A small contrastive image-text model, trained from scratch.
Model: 14.9M parameters, 48-pixel images, encoder arch caformer, encoder norm layernorm, encoder patch size [2, 2], encoder widths [64, 128, 256, 512], text encoder width 256, text encoder layers 8, text encoder norm layernorm.
Training: cautious_adamw at rate 0.00078, 8600 steps, batches of 256.
Data: 48750 training examples, 45.2 epochs.
Rows from block 2 of the image encoder, named by matrix and row number. Each number is 128 + 24 x the weight over the matrix's rms, rounded and kept within 0 to 255. All counts start at 0.
# pw2: token mixer project (encoder.blocks.2.mixer.pw2.weight, 128x256), inputs 64-127
pw2.14 [129 126 131 136 104 125  95 154 150 150 141  77 118 115 167 161 161 112  95 119 130 127 142 127 175 119 107 123 164 131 146 153 156 125 141 139 132  90  52 111  88 191 101 144 148 111 152  97 100 104  99 141 103  80 129  86 143 103 156  92 132 128 135 166]
pw2.15 [168 140 111 118 145  93  93  96 146 118 164 137 139 145 174 125 130 108 141 132 119 143 132  89 137 129 162 140 141  55 155 154 139 110 171 125  99 135  97 133 126 168 111 114 150 128 166 115 108 113 115 155 138 118 125 119 151  87 109 162 161 128 109 150]
pw2.16 [ 90 117 106 147 143 131 136  98 138 157 105 113 149 139 138 139 159 157 115 164 154 133 130 113 133 188 171 158 117  54 117 117 133 124 129 152 118 139 129 147 101 105  75 149 155 150 116 106 127 106 107  90 111 127 168 108 150 111 166 142 133 113 132 118]
pw2.17 [153  93  82 132 135 172 146 103 147 117 169 164 139 122 128 100 170 127 152 170  88 132 142 104 138 158 122  85 135 130 127 103  96 140 169 144 101 141 121  77 127 141 100 143  84 112 141 135 143 120 145 130 145 118 131 141 188 133 138 157 170 105 115 103]
pw2.18 [172 161 138 141 124 162 140 144 136 129  93 146 105 137 110 113 100 167 110  95 182  82  98 116 145 107 136 107 108 162 131  83 121 156 102 133  69 115 116 121 150 155 107 154 129  94 154 108  84 133 151 128 112 118 143 109 122 120 154 142 105 124 157 124]
pw2.19 [130 109 132 149 147 114 173 130 111 158 161 142 148 171 124 102 128 152 117 127 123 137 114 160 148 101 150 125 150 113  85 137 150 137 147 117 137 154 140 127 120 130 140 129 142 119 116 107  80  99 116 102  94 117 131 150 109 114 121 128 116 117 142 167]
pw2.20 [113 108 108 112 122  72 102 132 135 167  84 119 131 161 105 146 121 142 154 152 156 134  65 161 128 160 111 140 148 125 132 117 138 151 118  97 112 129  61 146 138 103 119 153  87 106 114 123 133 168 134 141 158 110 156  82 134  88 164 113 144 142  99 177]
pw2.21 [116 143 136 126 127 124 104 141 127  95 147  91 131 106 149 154 120 109 115 134  83 115 146 143 127 170 151 154 138  85 160 179 107 148 134 162 120 143 152 142  99 127 100 121 101 137 121 156 136  78 147 120 130 123 134 101 131 139  93 125  56  98  92 135]
pw2.22 [159 171 163 141 123 113 138 139 133 113  90  91 118 171 134 142  89 109 116 140 110 146 152 128  72 116 173 150 105 145 116 118 117 108 120 187  92  96 137 149 144 116 140 138 130 140 120  92 124 146 110 111 129 146 125 142 106 124 196 100 141 131 133  97]
pw2.23 [123 136 117 180 130 118 128 140 110 132 124 131  95  74 129 107  89 164  98 180 115 121 108 120 105 104  63 119 141 136 114  96 131 138 104  85 121 123 142 137 112 123 130 133 121  90 116 111 111  68 144 154 115 135 118 102 150 102 112 156 149  94 121 118]
pw2.24 [ 92 129 100 127 125 124 157 136  85 111 159 125  97 127 150 118 165 151 100 112 149 115 151 139 120  85  85 165 120  93 104  96 111 151 168 149 142 123 106 135 123 128  99 160 166 113 162 100  76 137 152 128 107 179 112 124 150  66 105 144 163 126 151 162]
pw2.25 [145 172  82 153 135 120  88  95 123 171 129 161 125 136 129 128 114 147 129 154 141 118 141 109 114 111  77 119 136 137 135  91 110 160 113 112 109 182 174 137 116 157 160 137 116 126 152 154 120 183 120 167 111 115 113 180 131 125 114 162 116 127 131 160]
pw2.26 [132 167 108 164 118 121 131 109 124 172 119 116 128 119 105 120 128 138  72 138 193 136 122  91 113 105 101 118 125 196 114 115 171 178 124 125 165 177 181 175 111 107 112 133 125 100  92 153 136 124 131 127 165  78 132 127 117 127  94 156 127 152 130  85]
pw2.27 [112 111 163 116 107 144 145 129 125 132 113  89 101 110 118 158 139 117 158 110 114 104 135 139 125 162 112 104 126 163 157 145 148 201  74 104 100 146  98  39 118 168 147 125 157 182 151 137 184 107 134 168 107 159 104  95 110 120 145 100 130 106 142 114]
pw2.28 [141 139  97 143 112 121 115  95 141 156 156  91 105 120 119 135  86 123 134 110  86 138  83 131 102 129 102  96  96 103 102 158 137 114 129 111 139 129 138 121 114 162  84 111 102 125 134 178 138 129 127 133 116 105 123 143 129 101 129 137 159 132 140 125]
pw2.29 [127 119 114 178 119 116 159 102 166 164 149 105 120 126 157  98 175  99 124 116  95 143 135 123 137 161 133 104 126 112 158 137 178 138 138 127 113 123 120 111 138 125 108 111 117 138 107 100 162  86  74 124 128  92 161 128 124 152 129 133 137 140 157 156]
pw2.30 [135  60 156 102 115 130 168 147 148 134 114 143 139  82 127 123 142  72 119 136 142 202  92 102 115 134 127  81  88  98 115 168  94  92  94 140 136 134 140 138 121 124 127 129 155 117 132 171 159 138 100  82 164 160 191 120 139 118 143  94 114  94 126 109]
pw2.31 [160 157 139 123 110 142 133 106 129 114 146 104 116 124 102 120 151 131 112 177 109 155 156 128 152 111 126 140 134 106 172 158 132 102 153 169 114 133 104 137 102 112 101 144 122 139 123 113 107 170 132 100  97 130 131 189 138 106 153 113 100 118  95 123]
pw2.32 [109 111 119 188 113 114 150 110 114 137  85 122 134  77  94 133  75 152 110 136  75 149 145 159 104 115 124 154 103  92 108 142 156 128 122 124 136 119 127 153  96  89 161 106 144 137 104 156 166 177 118 140 155 154 143  87  72 136 134 128 162 149 131  88]
pw2.33 [115 138 106 142 109  91 122 175 130 106 126 126 135 156 124  97 131  81  99  91 117 147 130 100 127  92 140 122 110 192 134 167 130 133 126 114 135 105 135 131 116 140 120 128 157  70 167 139 102  99 112 120 133 151 179 107 134 141  84 164 145  94 122 105]
pw2.34 [160 152 152  99 105 142 104 165 151  97 102 129 133 138 166 165 115 101 134 190 144 145 130 128 133 144 112 101 132 133 170  95 103 136 136  99 134 120  84 118  94 164 121 152 149 121 146  95 125 120 134 134 131 104 116 173 108 131 127  93  81 106 145 145]
pw2.35 [136 123 117 140 110 152 134 163  97 110 130 132 137 104 121 112 152 111 172  94 155 173 122 112  59 153 130 119 133 176 151 139 155 157 167 135 133 140 145 126  94  98 140 100 115 171 125 116 139 178 107 128 133 110 102 153 115 180 111 114 120 156 133 124]
pw2.36 [122  89 122 130 141 165 122 112 127 126  88 101 143 183 143 171 162 114 162 112  85 155 120 147  66 144 112 139 116 193 122 168 163 132 100 115  98  85 118 115 130 114 163 166 131 138 130 131 125 144 140 139 108 123 139 103 111 116 165 156 142 122 149 114]
pw2.37 [127 130 101 160 122 107 143 143 138 100 137 146 125  93 165 151 140 139 134 147 129 177 143 141 114  91 123 123 120 126 148 110 157  92 116 120 115 132 101 113 127 139  90 147 145 120 114 109 153 110 163 154 138 118 148 141 102 138 120 149 110 137 146 138]
pw2.38 [156 156 179 130 147 160 103 132 116 139 135 164 132  99 135 130 172 123 132 175 112 128 162 148 130  85 123 149 128  77 133 146 120 170 134 116 146 164 152 149 126 130 155 159 110 180 136 137 135 158 108 161 129 127 108 141 142 185 105 108  78 131 123 146]
pw2.39 [118 132 135 135 140 178 121  97 137 182 103 152 118  93 174 101 153 148 159 110 160 172 127 144 151 129 142 116 125 136 107 128 112 169 126  90 112 107 116 136 126 129 107  95 180 118 118 155 148 127 142 151 131 123 168  99 132 123 159 156 100 119 138 169]
pw2.40 [173 191 171 151 131 121 130 102 114 150  83 103 124 153 102 125 150 122 139 135 142 156 114 153 108 113 106 137 112 123 124 103 105 133 118 122 123 147 160 167 112 132 155 129 126 121 111 156 133 178 151  90 126 168 135 146  82 133 113 150 141 185 156  90]
pw2.41 [126 116 150 125 154 126 161 127 138 117 148 126 138 103 128 136  82 100 143 158 139 136 138 142 129 139 160 126 183  70 159 163 100 128 164 134 154 121 152 109 117 164 148 162 114 131 122 132 138 148 122 107 112 140 128 158 127 137  81  73 104  94  89 116]
pw2.42 [117  90 126 182 141 157 114 170 157 135 110 158 130 179 108 122 105  96  96 124 148 108 117 129 127 132 129 120 145 166 115 119 142 132  71 109 133 121 127 112 143  87 162 141 144  99  86 169 102 146 144 144 116 129 143 118 140 100 120 124 145 148 154 121]
pw2.43 [121 146 138 108 116 157 140 158 120 122 124 120 111 134 114 147 110 160 150 129 132 126 133 116 105 145 134 141 113 150 124 114 135 145 146 154 108 128 131 131 153 129 121 103 141 123 114 144  96 150 158  87 139 116 116 136 156 113 156 151 138 164  83 174]
pw2.44 [195 138 126 148 169 149 109 150 102 110  92 124 140 152 149 113 175 143 117  89 142 140 159 131 120 120  86 130  95 225  93 148 192 155 137 144 113 151 158 133 155 145 181 129 122 136 108 168 195 178 172 110 125 117 140 135  68 126 143 121 121 146 104 110]
pw2.45 [129 149 132 103 145  72 111 120 110  65 141  75  68 130  97 155 132  98 147 105 129  72 117 167 138  73 143 100 122 166 152 134 154 100 123 133 108  95  85 166 105  93 174 139 114 136 130  83 145 135 153 129 154 111 149 152 112 130 157 112  90 116 109 139]
pw2.46 [157  96 145 124 163 124 114 148 162  91 147 118 104 150 174 126 108 152 130  94 108 138 143 153 145 139 143 145 122 155 115 108  88 171 132 174 148  92 144 131  97  95 103 113 164 115 136  94 135 142 149 115 146 130 135 116 118  88 134 163 155 111 137 156]
pw2.47 [138 133  88  89 142 122 122  88 178 153 160 108 120 140 164 104 134 125 106 149  93 130 104 155 135 149 141 162 126  96 148 114 112 144 198 111 127 120 106 157 107 187 121 108 117  98 125  97 138  93 138 111 166 106 130 118 112 114 156 131 108  75 121 142]
pw2.48 [125 191 146 141 156 145 110 107 132 111 153 160 113 116  87 136 130 213 113 144 134 135 108 107 148 122 118  83 119  90 118 133 137 140 129 145 121 140 135 125 146 121 134 132 118 154 132 133 146 128 129 119  90 152 133 151 147 131 134 160 121 162 153 116]
pw2.49 [148 119 142 156 179 125  99 139 137 120  85  94 121 152 160 103 139 105 115 121 142 119 116 151 126 137 122 129 129 159 127 136 139 138 120  82 119 123 132 177 178 133 158 138 156 105 141 130 145 131 123 129 126 133 108 123 136 101 138 111 167 125 130 124]
pw2.50 [123 150  72 124 117 123 165  86 104 121 162 128 106 119 133 103 133 172 107 155 117 134 119 142 121 167  82 131  79  94 123 134 121 125 112 129 111  90 143 102 200 140 109 143 112 118 170 134 137 109 147 154 162 140 137 103 121 105 137 105 151 110 170 123]
pw2.51 [126 133 135 144 155 133  97 152  99 134  97 149 154  77 118 158 146 114 108  66 138 156 129 158 115  94  86  96 141 169 101 121  95 178  93 118 141 135 129 100 111 107 109 127 181 118  93 190 132 159 167 148 129 152 124 149 139 132  75 141 104 107 125 104]
pw2.52 [122 117 102 135 157  75 141 105 101 112 171 114 167 110 134 119 105 130 125 145  98 122 130 137 156 142 126 119 148 116 154 158  77 155 179 157 145 154 127 128 106 133 119 157 153 100 150 124 153  68  99 131 136 141 113 140 156 114  94 132 137 113 147 123]
pw2.53 [107 144 133  98 149 158 118 132 109 136 143 111 149 130 138 149  95 154 117 145 124 114 158 113  97 132 107 129 141 106 131 132 148 164 103 168 120 179 131 158 113 119 139 104 110 157  62 159 137 124 158 112 143 113 148 119 120 143 114 139  85 138 111 123]
pw2.54 [ 95 101 134 129 139  74 129 164 142 174 126 107 173 126 173 154 138  68  79 113 118 107 136 104 135 159 125 101 137 125 152 107 127 122 166 121 129 100 139 168 132 165 150 103 145  98 164 148 127 125 138 110 122 100 172 105 124 133 112 128 129 125  76 157]
pw2.55 [ 78 113 127 101 104 141 170 129 124 143 135 180 138 137 172 121 125 157 129 161 150  78 119  94 156 140  99 120 146 113 132 125 100 109 122 158  90 102  46 142 181 118 113 109 112 126  93 138 135 109 149 129 120 133 118 113 135 130 152 140 118 159 101 141]
pw2.56 [163 133 115 100 107 112 110 118 141 134 152 148 160 149 116 137 114  98 116 167 150 143 133 114 134 113 129 124 137 200 159 103 124 108 122 140 129  95 111 118 109 154 193  96 116 157 155 121 113 137 113 145 169 123 173 179 134 151 144 138 106 143 114 122]
pw2.57 [127 151 108 131  95 155 179 106 122  77 155 117 124 130 129 170 112 122 147 145 116 121 102 116 172 100 125 125 153 100 177 175 126 112 146 134 140 155 104 178 131 147 125 118 118 120 135 151 103 124 141 142 131 145 149 152 165 126 150 114 119 152 137  72]
pw2.58 [111 149 124 111 144  99 143  99 112 153 160 107 103 131 137 172 139 180 106  86 139 185 137  98  87  99 146 136 124 138 118 136  92 110 114 130 140 158 149 132 121 154 119 135  95 170 130 148 143  81 118  67  96 105 148 119 103 110  93 139  99 142 135 120]
pw2.59 [103 113 134 102 118 129 146 139 119 103 135 115  79 122  99 114 114 135 118  98 122 104 156 119 158 121  83 151 173 147 113  90 153 120 124 170  98 123 116 168 133 138 128 137 121 135 131 117 101  89 148  88 140 100 113 129 165 120  93  94 130 126 128 105]
pw2.60 [133 164  76 132 157 118 158  57 140 142 167 111 128  94 119  98 129 146 175 165 143 121 134 146 160 110 136 139 143  77 100 106 134 177 143 150  91 129 120 129  84 137 121 124  95 158 161 109 137 150 165 104 140 129 131 155 120 113 160 122 127 125 147 161]
pw2.61 [119 117 116 131 117 133 163 142 106 161 124 122 116 122 124 126 151 147 125 152  92 167 142 135 135 127 108 112 136 168  91 118 103 142 163 136  97 125 123 125  97 167  95 136 139 155 122 143 119 144 117 146 149 111 137 136 117 115 129 144 150 144 149 150]
pw2.62 [ 96 148 154 117 100 128 151 118 163 113  79 149 104 157 119 144 117  88 159 109 136 135 157 157 116 121 141 153 105 173 147 135 108  94  93 145 148  71 103 136  84 150 134 134 116 128 153 127 138 127 133 120 120 163 144  80 140 146 167 139 153 148 169 114]
pw2.63 [113 111 102 123 147 134 109 119 156 119 137 108  90 150 135  96 140 117 128 119 131 122 136 141 166 157 130 146 166 120 141 117 143 116 141  93 124 145 136 147 102 122 112 131 123 126 117 113 103 166 157 121 166 128  87 140 145 119 140 125 124 144 154 127]
pw2.64 [128 144 140 131 140 157  67 114 120 121 147 137 151 130 147 148  75 114 139 136 136 122 127 120 141 113  85 164 149  71 142 126 130 144 118 112 143 112 139 126 101 160 125 153 121 162 163 116 132 124 129 143 122 129 135 137 152 159 137 104 106  91 124 123]
pw2.65 [136 132 122 146 113 152 153  98 162 125  93 165 133  90 129 112 133  99 132 188 112 145 140 169 149 174 123 122 151 127 146 150 131  64 134 109 167  97 136  90 126 138 126 140 102 117 154 154 159  99 144  92 137 103  93 139 135 167  91 104 159  68 120 118]
pw2.66 [105 134  97 117 142 161 167  86 140 128 112 135 132 129 119 145  82 127 119  98 152 122 136 166 120 119 137 158 145 192 110  84 123 156 135 153 154 166 176 124 101 132 131 124 172 134 152 116 114 139 137 134 169 109 158 131 142 104  69 110 148 106 124  90]
pw2.67 [121  91 160 112 150 143 122 139 127  96 137  86 128 113 111 177 125 153 118 111 129 104 127 159 129 175 135 137 185 159 129 136 127 152 115 141 178 161 101 127  95 176 149 162 155  98 151 118 125  90 159 105 111 121 158 158 136 157 129 138 110 121  94  84]
pw2.68 [128  85 103 119 161  92 137  91 114 132  92 114 148 129 147 123 109  88 124  93 114 132 130 152 105 143 163  98 166 116 105 112  80 145 137 121 134 107 129 133 166 127 142 168 153  98 142  84 123 132  98 136 163 159 166 134 127 141 101 113 153 106 127  90]
pw2.69 [122 116 156  99 132 103 157 154  88 141 132 149 154 158 105 130 103 140 119 133 138  96  90 124 130 157  79 135 129  98 107 126 131 137  90 122 101 116 119 129 131 133 105 128 147 131  87 113  90 140 142 109 142 160 145 112 154 113 126 149 162 125 150 103]
pw2.70 [131 173 125 121 156 120 111 104 105 189  93 116 113 157  94 162 147 165 123 128 167 124  85 138 145 156 100 120 101 119 125 106 126 144  74 113 109 140 106 143 186  82 161 153 132 137  98 162 127 166 126 163 130 101 154 107 143 126  97 152 135 112 156 134]
pw2.71 [121 161 134 134 112 176 136 114  87 122 151 106 141 112 142 155  96 143  98 130 163 172 107 125 115 103 178 158 114 113 139 131 119 104 112 141 137 141 106 147 105 153 136 113 133 133 164  96  98 149 129  84 130 109 129 147 168 115 130 166 128 138 110 150]
pw2.72 [135 122 140 136 105 132 112 118 160 109 115 125 115 136 121 108 143  90 140 191 132 119 113 125 135 143 170 149  91 148 161 144 141 126 178 105 113 121  98 115 109 152  87 115 134 118 171 109 142 152 121 208 130 127 157 115 129 121 150 136 161  91 121 116]
pw2.73 [116 122 119 126 134 109 159  93 152 135 131  76  99  90 106 112 129 133 128 145 111 112 132  88 146 133 123 160  92 159 116 108 137 128  89 154 134 100 109 141 124 106 120 149 125 139 113 137 134 125 112 110 142 119 140 102 118 138 144  85 139  86 105 131]
pw2.74 [152 101 133 160 146 153 119 150 113 130 137 122 165 111  96 149 140 124 124 152 113 166 146 122 133 157  72 135 138 104 141 124 107 133 124 113 124 162 142 102 107 103 148 127 121 151  95 149 160 131 163 121 158 129 157 119 109 130 112 104 111  97 156 100]
pw2.75 [132 132  98 129 168 119  82 107 123 133 142 150 170 174 170 138 115 116 118 104 153 130 161  88 167 134 162  98  92 146 151 139 143  91 152  83 122  66 129 163 169 128 126  97 101 106 137 113 115 160 108 112 124  81 144 124 158 131 153 105 137 155 115 171]
pw2.76 [125 113 107 166 105  85  64  99 178 174 119 121 132 145 122 115  52 126 127 137 113 111 107 126 155 123 115 141 133 122  96 145 115 108 123 109 113 111 150 131 143  84 109 125 140 113 137 137  95 167 135 134 149 140 117 123  92 159 150 135 134 130 144 130]
pw2.77 [130 138 116  99 139 180 114 106 125 163 112 124 134 183  93 151 100 108 135 132 129 125 147 110 142 143 110 128 127 155 114 163 157 100 142 114  93  96 106 116 152  73 157  85 143 132 136 130 115 136 125 100 128 104 150 126 164 163 168  90 122 147 109 139]
pw2.78 [164  92 133 135 150 113 104 107 137 124 109 126  97 112 184 104 137  51 100 106 124 132  96 138 115 130 179 113 133  62 149 134 107  80 146 159  85 112 154 116 125 111 101 138 113 132 144 114 105 145  79 134  89 111 106 142  98 131 121 118 121 141 135 143]
pw2.79 [118 119 124 120  80 130 140 113 137 120 109 123 112 137 115 139 114 135 125 127 139 154 141 132 135  31  95 162 163 115 120 113 140 132 104 139 104 148  99 117 146 104 130 115 139 135 127 128 138 118 101 129  77 174 122 115 105 147  79 117  84 161 162 143]
pw2.80 [131 159 138 124 125 152 121 113 109 119 124 128 106 144 126 127 142 137 122 147 130 144 140 122 172 108  98 113 123 170  66  88 107 138  88 167 106 139 116 116 165 124 112 155 124 165 120 136 143 140 171 126 113 129 102  89 157 127 122 133 111 100 121 108]
pw2.81 [133 130 119 155 108 112 118 132 138 104 111 126 120 157 137 148 114 132 111 129 142 142 118 164  81 107 168  72 166 174 118  86 158 117 111 128 156 127 129  92 115 143 136 126 123 128 146 113 144 166 111 144 109 154 124 151 139 124  84 108 164 143 148  81]
pw2.82 [182 156 151 132 183 118 153 125 105 133 175 154 167 162 129 142 164 112 129 169 141 137 148 152 158 129 108  77 153  89 119 128 105 122 163 128  98 140 145  80 133 111 115 125 122 130 160 139 145 133 124 150 140  96 159 125 134 129 154 126  87 128 138 147]
pw2.83 [116  93  79 130 157 125 190  99 159 118 155 107 159 123 150 138 160  83 164 131  61 120 151 122 142 150 132 119 141 123 109 124 105 122 118 103 118  88  90  93 168 106  99 140 108 153 146 134 115 119 115 120 120 112 119 101 165 130  78 133 164 130 127 148]
pw2.84 [133 128 153 115 161  99 124  89 132  93 102 120 114 125 116 154 153 151 123 147 127 130 119 100 110 125 104  52 146 105 121 104 151 125  97  90 130 125 113 145 185 112 122 185  91 113 109 133 118 114 125 138 118 122 151 178 133 183 125 118  96 133 133 133]
pw2.85 [104 151 114 126 133  85 137 125 123 149 129 122  91 153 129 175 144 133 108 125 123  86 121 133  91 122 150 160 107 110 149 118 128 147 168  86 104 121 107 130 139 114 107 102 151 163 144 121  82 117 126 145 162 142 118 109 111 118 156 142 152  88 152 145]
pw2.86 [150 148 145 128 109 125 126 132 110 114 148  98 162 127 140 121 125 111  97 147 119  93 154 116 156 142 174 111 107 128 146 122 123 125 162 152 136 168 140 118 121 116 152  93 135 140 119 176 139 141 115 113 154  76 146 145 105 102 132 142  67 143  94 132]
pw2.87 [ 58 114 140 129 152 138  87 157  99 199 150 142 133 158 128 109 141 129 126  95 120 110 124 135 109 139  74 153 104 119 116 125 178 136 101  71 127 142 131 156 127 132 158 128 106 128 128 110 111 175  66 124 120 137 151 140 138  84 150 112 184 132 150 128]
pw2.88 [115 113  95 129 107 145 161 155 133 102 129 134 120 122  73 122 127 135 113 114 119  98 147 136 132  84  90 112 118 120 158 119 126 203 130 138 142 156 115 106 100 124 130 109 131 150 132 105 150 166 129 149 132  92 143 133 133 136 128 140 130  98 143  78]
pw2.89 [117 141 130 118 115 131 126 120 120 126 108 133 102 112 170  87 164 101 132 174 134 118 133 145 121 154  86 108 128 134  79 158 139 109 132 103 123 109 120 101 163 145 113 117 123 157 121 157 140 149 152 118 153  80 122 154 142  96 121 137 114 155 114 110]
pw2.90 [147 161 142 138 127 115 109 137 115 133 120 127 137 101 140 175 111 114 120 109  98  82 119 107 171 101  78 109 106 142 164 141 101 122 165 150 132 115  92 132 172 115 126 100 128 106 132 158 133 114 179 103 112 164 124 130 100 129 179 176 140 152 103  84]
pw2.91 [112 116 125 100 136 152 139 124  92 133 125 167 183 131 166  91 162 114 159  95 141 108 139 119 124 114  82 130 170 148 131  79 111 151 155 112 126 149 170 118  95 151 111 151 130 169 162 116  65 122 133 130 137 136 116 124 110 118 113 138 177 145 123 148]
pw2.92 [175 146 129 155 175 128 110 131 109 134 169 121 114 148 152 114 179 155 102 126 101 137 117 136 147 113 104 132 122  95 153 137  93  97 175 156 149 129 128 159 136 121  98 133 126 114  93 123 121 130  97  97 162 115  94 158 127 117 103 156 107 125 127 152]
pw2.93 [185 175 163 127 170 130 164 121  92 109 131 111 123 148 140 136 125 134 119 137 192 108 138  95 138 101  97  97 122 148 137  79  81 152 137 143  86 171 131 146  72 112 154 102 103 136  99 143 129 135 153 135 151 142 131 174 141 101 140 132 104 126 144 156]
pw2.94 [145 153 165 131 124 137 113 139 142 110 136 138 117 121 137 136 136 110  98 121 138 157  99 139 105 133 116  94 120 142  92  93 124  94 108 113 151  85 117 150 139 117 117 145 136 144 150  90 175 116 109  97 167 129 112 143 126 148 108  95 129 132  81 157]
pw2.95 [126 148 112 133 140 111 123 114 130 106 145 119 127 122 185 128  92 146 138 111  76 155 144 100 117 168 133 102 136 100 116 135 124  94 147 133 128  75 108 143 113 151 102 114 131 140 163 120 100 117 159 149 142 114 101 144 142 115 120 133 140 144 118 106]
pw2.96 [167 173 139 102 118 143 168 134 164 112 139  75 159 142 134 132 138 142 107 164 162 114 140 123 168 115 155 131 115 113 124 153  98 140 137 138 120 117 153 112 133 139 143 145 156 118 146 163 175 122 128 112 146 147 166 118 160 104 118 148  99 129 122 151]
pw2.97 [204 165 144 145 104 141 120 161 157  85 123 135 148 150 115 110 110  92 121 158  90 148 146 155 136 123 158 131 152 131 114 150 111 120 114 145 158  94 174 135 114 139 157 137 114 130 111 107 157 140 137 128  97 112 115 139 115 130 162 113  98 125  98 108]
pw2.98 [120 127 151 140 179 122 103 136 150 131 152 105 129 119 150 124 119  68  92 128 101 157 153  79 172 100 171 134 142  80 136 150 141 104 158 135 120 109 159 126 113 104 122 115 104 117 141 178  97 130  94  94 163 174 122 106 120 126 118 138 138 127 106 132]
pw2.99 [136 187 139 122 150 127 157 118 135 185 136  91  97 121 117 129 147 179 159 120 145 158 151 132 143 156 105 135 133 129 111  95 127 167 116 161 120 116 195 101 159 134 162 110 117 181 101 132 147  91 132 137 135  88  98  93 140 140 167 146  86 113 126 166]
pw2.100 [ 92 112 127 144 137 143 149  91 128 131 129 142 106 144 135  66 132 137 110 107 165 129 127 164  99 111 141 168 140 114  65 120 109 115 112 102 174 147 182  83 137 153 128 154 119 110  97 113 107 171 144 128 155 165 136 138 144 172 120 136 157 129 138 117]
pw2.101 [104 134 110 104 170 101 159 113 130 117 127 108 118 145 134 125 136 126  85 158 115  77 156  89  95 130 130 144 143  67 139 150 116 154 192 119 116 151 122 173 166 150 129 149  96  89 109 112 105 131 137 100 130 134 138  99 158 133 106 159 113 127 127 128]
pw2.102 [ 69 137 135 102 125 117 179  99 144 132 131  81  86 141 119 152 140 127 151 152 155  99 177  97 125 151  78 160 140  54 100 137  82 119 123 158 118 108  61 145 145  86 128 137 128 116 122 133 151 150 131 132 140 140 113 135 124 104 126 157 126 110 139 126]
pw2.103 [105  88 108 142  74 144 127  69 140  85 141 137 116 119 125  78 188 103 105 129 112 123 103 184  77 141 150 125 118 130 162  94 137 128 129 111 140 125 108 113 108  78 147 159 107 147 132 114 108 148 116 136 174 174 120 147 104 151 105  95 153 121 130 112]
pw2.104 [121 139 152 128 121 156 155  87 136 123 162 115 187 152 139 108 151 118 149 138 110 134 124 129 121 109 125 163  93  73 149 105  90 110  91 124 102  67 128 135 139 146  59 146 120 109 162 153 124 113 118 105 168 141  92  63 142  60 151 138 145  91 154 125]
pw2.105 [119 136  95 169 119 116 115 167 127 124 107 106 101 129 150 122 138  99  84 101  86 110 137 128 129 106 162 103 120 130 117 133 122 110 128 137 142 108 132 113 125 136 160 150 128  93 126  96 119 162 145 127 100 125 131 152 150 106 128  78 128 116 133  87]
pw2.106 [122  91 118 102 113 127 148 151 149 135 112 165 127 109 123 104 106 119 129 111 135 133 127 129 121 133 127 126 148 145  89 163 133 118 152 108 144  81  87 125 157 153  97 137 131 123 159  83 125 137  90 131 128 143 107 131 173 142 122  65 173 156 117 149]
pw2.107 [107 130 162 139  96 172 122 170 122  79  99 118 171  88  79 119 138 179 143 150 151  99 155 166 119 156  87 135 127 142 149 147 100 139 100 161 143 166 127 108 121 156 157 119 113 157 119 165 139 115 151  99 102 222  81 167 104 137 111 114 149 155 128  58]
pw2.108 [148 131 110  99 129 128 126 109 146 163 147 140 156 136 116 135 147 115 100 129 141 169 168 171 138 137 125 116  95 134 160 117 147 132 132 142 119 149 149 170  96 137 114 121 162 119 113 146 114 125 104 101  93 116 139 108 132 132 143 117 100 174 126 131]
pw2.109 [105 121 165 150  63 126 144 181 125 110 126 123  98  98 137 129 144 107 101 145 127 139 174 107  96 152 127 135  94 168 110 142 153 171 118 157 100 114 111 115 107 141 142 118 151 155 100 128 123 141 103 141  98 147 111 138  77 110 138 148 135 124 170 145]
pw2.110 [141 100 136 128 144 167  84 136 125 138  68 146 137 126  93 110 141 134 126  85 119 148  71 132 110 110 127 115 139 117 136 145 104 144 130 134 168 158 102  99 140 139 130 150 122 147 125 125 115 142 102  82 161 138 124  80 132 138 110 113 106 103 133 133]
pw2.111 [110 111 128 111 127 113 148 132 114 144 175 127 168 139 140 162 156  90  91 160 132 136 125 119  98 141 130 145 131 112 139 120 131 101 151  59 138 129 114 133 176 116 137 144 156  94  94 110 139 123 100  94 120 152 145 113 195 109 110 140 192 165 155 144]
pw2.112 [120 155 158  99  91 136 130 114 177 145 135 133 129 106 125 130 109 156 103 112 106 128 152 129 134  90 131 150 174  73 185 128 140  95 169 133 141 150 123 126 134 156 152  70 125 163 108 170  85  75 132 147 124 126 155  76 156 116 108 135 128 145  92 128]
pw2.113 [112 136 129 133 104 120 178 133 113 117 113 133 136 159 113 115  88 170 105 108 130 144 120 137 120 146 120 130 148 146 122 144 153  95  74  92 124 175 136  98  85 136 102 143 162  67 122 182 141 183 132 139 108 169 153 129 108 105 136 174 133 149 163  75]
pw2.114 [113  86 163 120 114 130 121 127 130 108 143 116 163 148 107 131 140  99 121 100 129 121 162  83 135 120  87 106 124 115 153  96 116 197 125 114 144 139 137 180 146 139 147 152 114 130 102 118 127 129 133 115 173 184 127 123 156 119 140 122 104 164  97 104]
pw2.115 [142 108 146 166 119 136 134 121 134 172 135 124 204 141  77 140 139 142  96 138 113 138 112 161 191 176 125 139 132 153 182  98 149 116 146 104 153 126 143  92 154 153 130 124 103 104 155 145 124  91 101 157 138 127 148 150 129 141 112 143 131 135 107 120]
pw2.116 [175 131 141 121 133 141 122 121  98 122  95 106  85 148 116 123 139 170 143  81 141 153 165 107  91 142  85  90 157 165  86 127 100 112  70 135 123 148 132 122 113 125 145 122 185 108 157 135 144 153 138 148  94 127 148 133 135 130 108 121  97 111 113 119]
pw2.117 [160 122 179  87 119 194 118 115  95 114 107 137 148 122 125 105 132 108 136 175 132 122 162 167 158 101 151 177 103 111 162 180 158 181 124 166 125 190 157  49 123 156 141  82 117 108 143 135 125 138 136 121  96 122 152 120 116 117 123 149  91 123 106  84]